config.toml
arch = "unet"
model = "spectrogram enhancement model"
dataset = "synthesised sound scenes: up to three everyday sounds over a background"
train_examples = 26041
gain_aug_db = 10
noise_aug = 0.01
n_mels = 64
hop_length = 160
input = "log_mel"
win_length = 400
task = "enhancement"
loss = "charbonnier"
norm = "groupnorm"
activation = "gelu"
weight_standardization = false
channel_attention = "se"
pixel_unshuffle = 2
widths = [64, 128, 192]
blocks_per_level = 3
block = "basic"
dropout = 0.1
attention = true
upsampling = "nearest_conv"
init = "trunc_normal_002"
residual_init = "none"
optimizer = "adamw"
lr = 0.0025
beta1 = 0.9
beta2 = 0.999
eps = 1e-10
steps = 11600
batch_size = 64
epochs = 28.5
lr_schedule = "step"
warmup_steps = 340
weight_decay = 0.07
Rows from block 9 of a small spectrogram enhancement model, named by matrix and row number. Rows with one number belong to one channel. Each number is 128 + 24 x the weight over its row's rms, rounded and kept within 0 to 255. All counts start at 0. After the name is the row's rms in percent of the matrix's.
After each channel's rows are labels from the 100 clips, of 14976, where the channel reaches its highest value: "responds to" is what is common among them. Only what is clearly more common there than usual is listed. The data: synthesised sound scenes: up to three everyday sounds over a background.
# convs0: first 3x3 conv (model.mid.2.convs.0.weight, 192x192x3x3, each kernel summed), inputs 128-191
# convs1: second 3x3 conv (model.mid.2.convs.1.weight, 192x192x3x3, transposed, each kernel summed), outputs 128-191

convs0.102 131 [126 152 116 153 142 152 129 164 136 102 127 143 124 118 130 140 111  89  92 152 110 146 139  93 127 142 109 144  96 107  92 139 105 118  71  91 137  73 132 126 113 111 114 143 110 169  87  97 155 122 132 124 129 115 140 154 158 119 139 173 135 142 104 144]
convs1.102 080 [102 106  92 131 128  96 105 119  85  96 113  85 128 113  84 114 120 131 101  81  99  94 113  95 126 126 105 156 119  99  86 140 125  83 109 111 120 120 145 130 120 134 139 134 106  89 103  95 106 111 132 142 134 108 140 125 124 117  90 107 146 129  89 124]
responds to: vacuum cleaner

convs0.180 159 [101 125 101 135 120 131 135 102 128 125 193  87 146 123 147 153 122 104 144 128 134 123 102 161  82 137  99 123  83 134 130 123 100 123  94 155  78 143  90 102 101 107 105 138 131  84 129  94 130 142 113 118 127 133  97 127 153  88 143 117 100 120 125 144]
convs1.180 107 [157 115 173 117 130 169 123 165 138 161 156 147 115 138 144 134 127 127 156 160 147 169 132 118 140 114 157 106 125 149 152 110 129 158 150 128 143 134 109 115 132 108 117 115 151 170 139 158 162 166 116 113 126 143 115 111 122 142 165 169 108 132 125 123]
responds to: vacuum cleaner

convs0.42 145 [110 119 121 134 144 115  78 120 147 157 227 107 138 125 158 137 101 107 140 122 126 125  89 151  89 102 120 108  79 105  95 133 132  98 129 143 120 131 107 113 118 114 119 137 114 114 137 131 122 117 102 121 141 111 113 107 137 166 133 132 118 102  75 136]
convs1.42 107 [ 82  97  96 142 129 104 111  99 106  97 103  52 143 110 127 114 137 154 123  95 126 114 116 131 115 138 114 158 130 132 121 146 104 126 120 111 110 128 153 139 128 139 170 143 106 101  87  81 115 101 137 146 143 101 140 139 141 141  97 109 149 127 139 135]
responds to: clipping; text has "clipped"

convs0.169 166 [146 169 119 161 168 152 112 138 177  95  87 164 147 147 175 169 155 102 103 138 105  96 142 132 107 139  96 133 105 107 127 144 142  79  97 133  75 114 136 136 143 121 120 163 117 165 136 102 103 109 144 127 135 114 133 133 144 181 145  94 128 158 117 155]
convs1.169 251 [ 91 122  92 146 132  96 113  94 114  94  98 103 147 107 102 114 125 139 104  90  98  86 127 126 107 143 100 156 140 111 104 151 118  95 106 114 105 121 157 146 121 146 154 144 100  91 105  98  89 100 144 146 143 101 147 144 136 111  92 103 146 129 116 134]
responds to: snoring; first sound: snoring

convs0.123 104 [125 148 115 151 126 114 103 120 153  95 169  92  87 103 119 139 173 100 130 135 136 108 113 116 120  78 132 116 115 126 147 127 119 128 110 161 126 124 126 124 151  94 118 122 102  97 116 126 117 134 133 117 115 119 101 121 151 156 135 171 129 139 163 157]
convs1.123 029 [ 82 127 100 156 131  95 107 107 135  99 121  90 127 118 126 127 124 147 105  99  91 105 127 122  87 144  97 173 153 112 103 145 130 111 103 127  96 125 150 139 130 144 153 162 117  91 128 107 113 103 138 136 150 118 150 160 131 109 110 103 175 132 106 138]
responds to: fly buzzing

convs0.61 072 [110 149 101 155 140 115 148 114 144  78 145  71 142 128 139 141 125 121 137 146 129  70 119 170  91 147 108 120 106 133  89 114  96 137  97 140 118 133 118 124 126 120 121 123 174 128 147 115 116 128 125 129 128 119 113 117 160 120 156 139 109 125 146 149]
convs1.61 018 [110 139 110 137 118 112 124 133 143 113 134 107 159 148 135 134 130 163 116 103 102 127 128 147 118 168  99 219 147  93 116 171 137 120 113 138 112 135 135 146 143 132 178 168 127 122 133 104 128 131 132 149 159 120 163 143 152 110 115 122 137 123 157 139]
responds to: drum roll

convs0.151 205 [133 159 120 151 167 124 127 140 154 146 164 130 155 144 179 152 148 101 149 117 104 104 105 143  93 123 126 125 124  94  93 148 160  92 117 159  87 129 101 128 111 114 126 160 118 135 148  93 108 131 120 112 132 129 118 131 149 168 125 140 126 127 116 156]
convs1.151 309 [ 90 129  90 150 129  92 117  98 122  94 102  98 150 114 115 121 134 146 109  92 107  94 128 130 103 149  98 160 147 107 104 155 119 102 107 118 101 127 155 148 122 150 161 154 104  94 104  93  99 100 142 150 147 103 149 149 142 113  96  99 154 128 117 138]
responds to: fly buzzing; snoring; first sound: fly buzzing; first sound: snoring

convs0.189 044 [124 131 121 139 126 121  99 103 124  87  93  92 115 123 113 120 149 114 143 121 121 119 124 139 135  73 127 115 117 125 145  94 162 135 138 163 129 130 118 117 129 119 116 119 120  73 162  86 127 134 136 118 136 127 122  74 140 151 118 148 100 127 150 138]
convs1.189 009 [107 158 106 138 113 113  72 116 103 109 127 173 108 135 145 107 134 118  81 110 141 137 140 102 113 125 126 183 148 131 109 136 167  98  85  96 141 153 117 119 125 161 121 137 145 136 122 106 160 158 113 140 146 134 178 145 110 169 106 133 148 143 109 137]
responds to: background: none

convs0.138 084 [123 150 122 136 126 102 132 118 163 110 160  85 101 127 120 133 163 107 134 131 137 109 111 133 129  68 126 116 116 130 130 121 124 120 113 156 119 114 125 119 140 103 123 115 122 102 130 107 125 131 129 117 109 124 108  98 153 139 133 149 124 148 175 150]
convs1.138 010 [106 118 154 120 114  88  77 146 114 104 121  94 152 125 122 129 117 182  76  95 110 127 111 123  78 181 141 140 163 119 102 132 144 125 108 124 107 116 145 156 141 123 144 188 124 132 129 119 130 135 120 161 144 121 127 148 127  98 136 139 143 119 134 144]
responds to: fly buzzing

convs0.36 127 [120 131 101 130 119 116 186 119 109 136 175 102 149 132 142 153 134 122 134 138 128  97 117 144  93 150  99 122 112 132 113 102  94 106  98 146 101 136 103 114 122 121 113  97 109 102 113  73 129 130 117 119 126 118 107 135 143 113 148 112 100 115 142 118]
convs1.36 099 [150 105 176 109 128 158 122 154 121 161 148 116 116 132 138 130 123 133 160 161 154 176 129 125 147 100 154  97 112 151 149 105 124 157 156 127 151 132 107 114 128 100 117 106 155 161 129 142 162 152 115 117 122 142 105 103 125 153 160 165 107 128 133 121]
responds to: vacuum cleaner; waves

convs0.148 116 [110 119 118 152 153 147  65 130 129 103  86 116 118 112 139 127 115  98 130 101 108 115 139  81 143 132 151 136 128 146 129 150 160 137 130 118 184 108 117 120 105 104 120 172 118 153 124 115  97 107 126 118 131 124 134 131 122 143 119 146 134 137  73 146]
convs1.148 078 [ 90 149 110 153 128 120 107 111 133 110 117 158 142 124 106 137 126 132 106 109 115 107 139 125  93 170 107 167 167  91 107 162 133  87 116 124  99 123 143 154 129 154 139 162 120 100 129  82  95 104 141 138 136 109 147 164 132  84 113 109 148 129 113 135]
responds to: mains hum; fire crackling

convs0.27 067 [117 128 106 143 140 105  87 108 142 117 185  77 117 121 108 130 143 109 146 128 127 108 124 147 123  91 130 111 123 125 145 115 175 123 121 172 129 105 116 128 135 114 124 126 147 108 175 109 115 128 124 109 137 128 116  80 136 137 140 152  94 134 130 150]
convs1.27 024 [ 99 112  86 142 137 117 120 101 125 110 109  98 136 121 115 109 135 158 122 110 133 113 128 126 114 138 103 213 133 104 122 143 120 122 119 121 104 136 131 154 139 145 155 162 119  88  98 107 126 111 139 151 166 121 163 133 126 122 101 113 149 138 124 141]
responds to: fire crackling

convs0.53 077 [114 131 111 151 143 106 127 123 145  82 176  90 139 126 134 144 121 116 129 131 130  81 122 176  81 142 119 121 118 126  78 119  81 118 100 128 124 141 125 125 121 120 123 111 159 119 127 115 107 123 125 129 128 118 119 122 150 123 149 145 111 119 112 137]
convs1.53 024 [ 95 117 103 144 118 110 142 118 123 120 130  90 150 120 128 125 135 180 125 117 121 131 129 140 114 163 100 196 140  96 120 155 127 125 130 137  97 129 140 132 130 164 181 166 111 103 107  94 123 132 132 144 164 131 162 143 143 115 107 101 150 118 131 136]
responds to: quiet level; drum roll; first sound: drum roll

convs0.56 089 [ 91 138 107 161 142 104 147  76 137  98 157  75 148 123 138 143 125 131 150 145 128  83 114 184  84 163 117 120 114 125 119 124  90 132  92 122 119 156 107 129 123 118 123 133 166 111 150 119 104 123 118 130 132 123 120 129 183 118 148 138 105 126 113 164]
convs1.56 031 [136 149 166 181 117 156 118 132 157 131 141 136 143 130 145 145 150 186 127 139 124 152 145 146 115 194 121 146 181 117 131 154 141 136 115 132 126 143 130 137 133 170 151 180 140 140 132 123 155 145 127 126 168 133 153 161 144  93 131 130 154 132 125 151]
responds to: laughter; first sound: laughter

convs0.176 063 [123 147 118 138 132 113 141 112 138  92 105 102 111 131 117 129 147 117 147 119 127 121 119 155 125  88 141 122 127 129 144  98 142 128 141 159 123 134 130 120 134 112 121 102 127 103 157  65 135 121 126 123 128 123 118  77 136 149 123 141  98 134 151 133]
convs1.176 007 [108 106 167 170 124 161 142 154 126 126 129 134 136 111 137 109 130 129 131 126 135 112  93 140 104  95 139 128 117 124 148 137 132 121 103 156 140 132 143 164 128 102 104  96 139 137 170 113 137 102 105 134 129 157 144 155 122 106 168 183 102 126 137 150]
responds to: fly buzzing

convs0.64 048 [124 130 121 149 127 114 173 112 138  57  94  72 128 138 115 133 133 120 144 142 135 119 127 177 141 148 125 114 107 122 101 113  83 134 104 136 124 127 133 129 122 125 120  86 178 117 146 121 118 126 121 131 127 118 123 123 143 112 122 146 114 113 152 124]
convs1.64 008 [141  87  84  99 127 109 121 108 120 149  93 112 147 107 126 154 116 158 123 106 105 113 114 110 127 152 116 193 109 113 138 124  82 105 116  91 118 125 173 102 113 143 152 157 123  90 122  89 126 143 103 147 165 123 152 136 157 140  98 122 135 114  95 102]
responds to: drum roll; first sound: drum roll

convs0.125 203 [141 146 120 150 148 144 143 127 148 112 124 149 125 127 144 148 111  82 102 121 119  92 106 113 127 125 105 126 104 113  83 141  91 104  92  82 133  80 129 128 118 112 112 137 106 152  61  99 108 118 132 122 120 107 132 123 112 144 127 153 125 137 100 129]
convs1.125 134 [ 99 124  89 135 126  91 114 111 100  96 114  95 134 111  97 113 127 139 105  84 103  94 118 100 119 138  96 161 133  98  92 141 128  85 107 114 115 122 147 134 122 137 152 144 109  89 111  85 102 107 136 139 143 106 145 134 124 117  91 105 149 128 101 125]
responds to: vacuum cleaner

convs0.130 101 [142 184 129 184 149 134 103 140 197  76  42 143 153 129 142 167 133 108 103 146 116 129 141 150 127 167 118 141 101 128 147 129 132 116 124 128 130 123 126 128 127 133 127 141 105 172 125  54 126 131 128 134 151 134 141 114 172 163 141 120 120 157  93 162]
convs1.130 076 [ 87 110  76 134 133 110 111 109 106 100 106  92 130 114  96 122 116 149 105 100 110 103 126 127 113 152  90 172 128  94 121 141 120  91 119 113 114 126 143 134 131 157 151 152 103  97 100  87 106 111 132 154 152 114 150 133 127 104  92 111 135 129 101 129]
responds to: snoring

convs0.157 106 [113 124 105 162 136  95 141  89 144  83 111 100 121 119 139 145 183 123 135 134 132  79  88 152 116  91 130 119 139 131 137 108 120 111 113 154 113 141 121 115 170 103 131 123 127 101 126 127  96 134 131 124 121 103  98 121 143 154 141 153 111 132 161 140]
convs1.157 021 [157 177 167 149 118 142 142 144 179 146 147 198 137 145 155 146 147 127 129 156 124 132 132 146  98 136 139 114 147 118 127 137 141 130 118 129 124 140 123 128 133 133 111 144 137 157 183 163 139 147 135 126 131 154 135 136 124 127 148 128 138 119 118 133]
responds to: fly buzzing

convs0.131 075 [131 149 131 130 126 111 155 113 150 124 179 112 115 128 132 138 142 115 168 130 131 137 117 144 113  78 130 120 113 128 147 121 127 134 110 160 127 118 126 121 128 117 124 113 107  99 125  80 134 130 128 117 116 121 110  80 146 131 127 137 115 140 172 143]
convs1.131 018 [155 133 193 114 134 140 126 137 141 150 138 136 109 147 135 139 126 128 129 135 153 139 124 144 149 119 170  40 123 147 141 116 128 145 134 122 158 128 118 106 138 105 108  99 147 160 123 129 144 139 140 124 108 145  94 118 125 147 146 139 119 114 156 138]
responds to: drum roll; first sound: drum roll

convs0.98 158 [124 165 128 165 164 165 115 114 171 110 156 155 136 152 193 154 164 132 130 158 149 146 121 163 110 122 138 142 161 117 123 159 139 133 134 132  95 142 132 144 149 131 138 174 124 165 144 131 137 110 130 138 137 122 144 144 139 159 160 127 132 149 148 138]
convs1.98 281 [ 93 125  92 149 131 100 109  98 123  93  97 105 146 101 101 115 123 141 101  94  96  82 133 126 106 147  99 156 142 109 106 151 120  97 107 112 104 126 160 147 118 151 155 148  97  91 106  99  89 101 149 147 145 101 149 145 136 106  93 103 145 129 113 142]
responds to: snoring; first sound: snoring

convs0.31 026 [116 128 122 117 119 125  71  85 118  77 130  79 121 105 102 121 156 126 150 125 135 112 114 138 179  56 151 129 104 128 162  97 171 114 143 159 139 113 134 135 140 118 122  80 108  97 169 132 130 133 135 102 114 129 113  81 138 154 114 162 102 127 159 144]
convs1.31 012 [109 130  84 150 141 121 117 122 136 126 123 125 153 143 134 128 143 131 102  94 119 117 113 118 123 162 121 210 151 110 116 136 126 136 101 123 104 163 136 145 115 152 150 142  93 100 120 115 114 133 114 103 183 113 147 152 148 136  95  96 144 124 159 159]
responds to: fire crackling

convs0.26 057 [127 133 128 151 134 119 113 116 141  77  98  88 119 119 120 130 149 120 140 122 130 121 127 141 132  60 134 112 122 127 145 109 162 129 133 165 129 117 127 121 136 116 122 107 125  87 154  99 128 137 128 122 136 125 127  50 128 138 115 155 116 133 156 135]
convs1.26 009 [135 142  99 137 117 121  93 111 155 127 128  99 121 119 120  90 154 123 133 115 116 120 132 112 126 142  87 210 117 128 112 136 134 127  97 127 116 144 133 150 109 175 179 141 121  89 114 154 103 130 117 158 160 117 134 123 140 130  97 129 143 116 104 126]
responds to: thin (high-pass)

convs0.3 110 [149 186 128 160 154 156 100 130 188  87  63 163 136 134 155 171 141 109  91 116 125 129 143 136  80 131 121 128  97 117 154 132 121 108 101 110 130 118 142 133 120 126 121 158  98 140 109 122 111 126 146 123 119 127 131 121 150 173 119 104 125 170 125 157]
convs1.3 130 [101 109  75 136 127 101 110 112 108  97 111  84 142 115 101 119 123 135 110  91 105  93 124 124 112 146  97 170 135 105 116 143 121  94 115 123 113 123 145 141 126 150 161 153 106  93  95  99 105 111 134 140 151 111 147 136 130 111  89 109 142 129 114 128]
responds to: snoring; first sound: snoring

convs0.87 224 [126 135 120 130 149 137  93 141 150 151 188 135 131 148 156 148 117 109 112 132  86  70  78 143 101 116 127 122 119 113 102 142 101  64 119 129 112 111 121 133 119 112 125 135 114 150  79 124  73 115 123 122 128 104 114 119 118 168 142 131 120 131  79 132]
convs1.87 185 [ 95 126  92 153 132  79 132  89 107  97  90  87 149 103 130 123 138 138 113  94 115  96 119 119 109 140 102 159 142 110  95 155 117 109 111 119 102 131 158 145 121 144 169 152 105  98 108  98  96  99 138 147 142 101 142 150 142 127  95  99 159 126 130 138]
responds to: howling

convs0.38 100 [ 98 105 125 138 132 129  61 130 130 118 118  69 100 113 113 117 127 101 121 101 117 112 129  90 120  97 138 124 126 137 123 145 143 123 113 137 170 113 116 119 120  97 132 151 131 111 117  96 107 118 128 116 136 130 123 120 130 152  94 144 142 120  91 147]
convs1.38 046 [ 97 155 106 153 130 132 123 122 139 112 123 189 141 124 117 136 125 128 109 104 113 102 137 119  87 165 113 168 157 101 103 158 136 100 113 124 103 123 135 152 127 153 132 155 115 100 125  87 102 102 144 138 137 115 146 177 135  89 113 109 151 124 110 135]
responds to: mains hum

convs0.10 170 [120 153 127 152 162 181 107 118 170 105 149 174 139 153 175 158 137 109  97 151 138 153 123 173 101 154 115 138 167 114 128 139 146  84 119 165 102 139 119 143 159 135 134 169 127 182 141 139 119 106 128 124 149 121 139 153 150 128 147 114 116 149 128 141]
convs1.10 300 [ 94 120  94 144 129  95 100  98 114  97  99  98 145 100  96 113 121 141 106  92 103  85 131 120 113 142 102 152 136 110 103 147 116  96 108 105 106 115 156 144 120 145 150 144  99  93 100  92  91 100 144 149 142  99 146 142 133 113  94 103 147 129 112 135]
responds to: snoring; first sound: snoring

convs0.136 070 [121 146 114 168 138 122  68 141 174  66  33  94 132 127 129 147 138  96 104 118 128 118 130 119 138 105 127 125  93 126 142 130 147 116 115 137 132 104 128 124 130 122 116 161 108 118 125  71 121 131 131 121 134 130 135  98 148 141 116 137 122 152  99 161]
convs1.136 038 [ 98 132  80 143 137 118 113 105 118  94 109 116 145 122 104 121 115 141 120 106 105 113 135 130  94 166  97 187 141 103 124 154 118  96 114 118 112 131 149 136 125 167 160 164 109  93 101  89 107 117 133 148 155 115 163 141 134 100  86 108 129 129 105 133]
responds to: background: none

convs0.172 115 [113 124 101 130 122 113 144 121 120 123 201 103 145 128 140 153 128 122 142 121 149 112 119 175  72 156  82 125  94 150 145 120  82 135 104 134  72 142 104 106 127 109 119 120 125  84 130 136 120 154 119 131 128 126  99 120 137  96 148  93 101 121 124 136]
convs1.172 099 [171 167 168 130 128 175 147 164 171 162 156 188 127 151 149 152 134 113 145 161 140 163 145 135 133 130 155 111 136 139 152 125 144 150 140 143 139 138 107 125 134 119 110 125 156 158 166 175 157 164 124 108 120 142 121 131 128 124 165 153 114 128 128 129]
responds to: vacuum cleaner

convs0.174 173 [134 175 119 170 158 163 105 131 174  95  99 164 164 144 164 165 152 111  85 159 115 115 146 145 108 153  96 140 114 124 140 133 128  98  95 135 100 116 150 147 140 139 139 162 103 184 113 126 116 117 144 138 158 122 149 140 173 194 160  99 132 161 113 166]
convs1.174 301 [ 93 112  93 142 130  92 101  96 110  98  99  92 145 101  95 107 117 144 106  92 102  85 129 124 111 142  99 152 137 108 104 147 110  95 108 106 106 120 154 144 115 144 153 144  99  95  95  96  92  98 140 149 144 100 144 142 135 114  96 102 147 128 110 131]
responds to: snoring; first sound: snoring

convs0.47 179 [144 171 131 155 155 128 113 144 167 114 101 132 144 153 173 170 137  78 107 107 112 115 110 138  82 134 114 124 104 117 101 138 122 113 105 154 103 119 123 126 118 109 111 145  97 117  99 100 114 121 130 115 121 111 118 136 142 173  91 100 117 143 105 156]
convs1.47 207 [ 93 128  86 149 128 102 112 100 121  93 105  98 145 113 114 113 131 147 100  95 106  81 130 133 113 148 109 161 145 106 101 150 126  94 110 116 107 129 157 146 125 148 151 156  98  91 104  97 102  98 143 150 142  94 149 144 140 114  96 104 154 127 123 141]
responds to: background: none

convs0.93 231 [139 138 132 137 151 140 102 137 157 152 152 141 110 132 130 151  98  84 112 115  81  71  98 100 146 127 147 130 121 122 107 140 100  70 141 102 148 100 154 132 111 111 124 144 114 118  77 130  88  84 135 130 120 140 130 136 118 168 129 146 129 148 102 129]
convs1.93 324 [101 164 100 162 130 110 135 103 145  99 105 137 156 122 135 144 137 141 109 102 107 103 141 139  95 166 103 163 162  98 112 164 133 110 106 126  95 133 153 159 126 160 149 161 112  96 129 106  95 104 146 147 146 110 156 164 144  96 103  99 153 129 113 145]
responds to: clipping; text has "clipped"; fire crackling

convs0.175 153 [103 126  97 132 123 119 146  90 118 121 170  93 163 127 153 152 113 115 150 120 139 118 102 166  73 158  93 123 114 125 132 122  97 132 103 144  84 147  93 112 109 117 110 121 122  84 127  96 135 136 109 125 128 120 101 134 133  89 144 112  99 108 116 116]
convs1.175 144 [161 126 169 119 131 172 130 166 143 163 162 159 117 151 143 145 126 122 151 157 147 177 138 124 141 113 158 111 121 145 155 112 134 154 146 132 143 134 107 116 131 110 111 115 154 165 150 163 169 167 117 111 122 145 114 115 121 139 164 165 107 131 128 128]
responds to: vacuum cleaner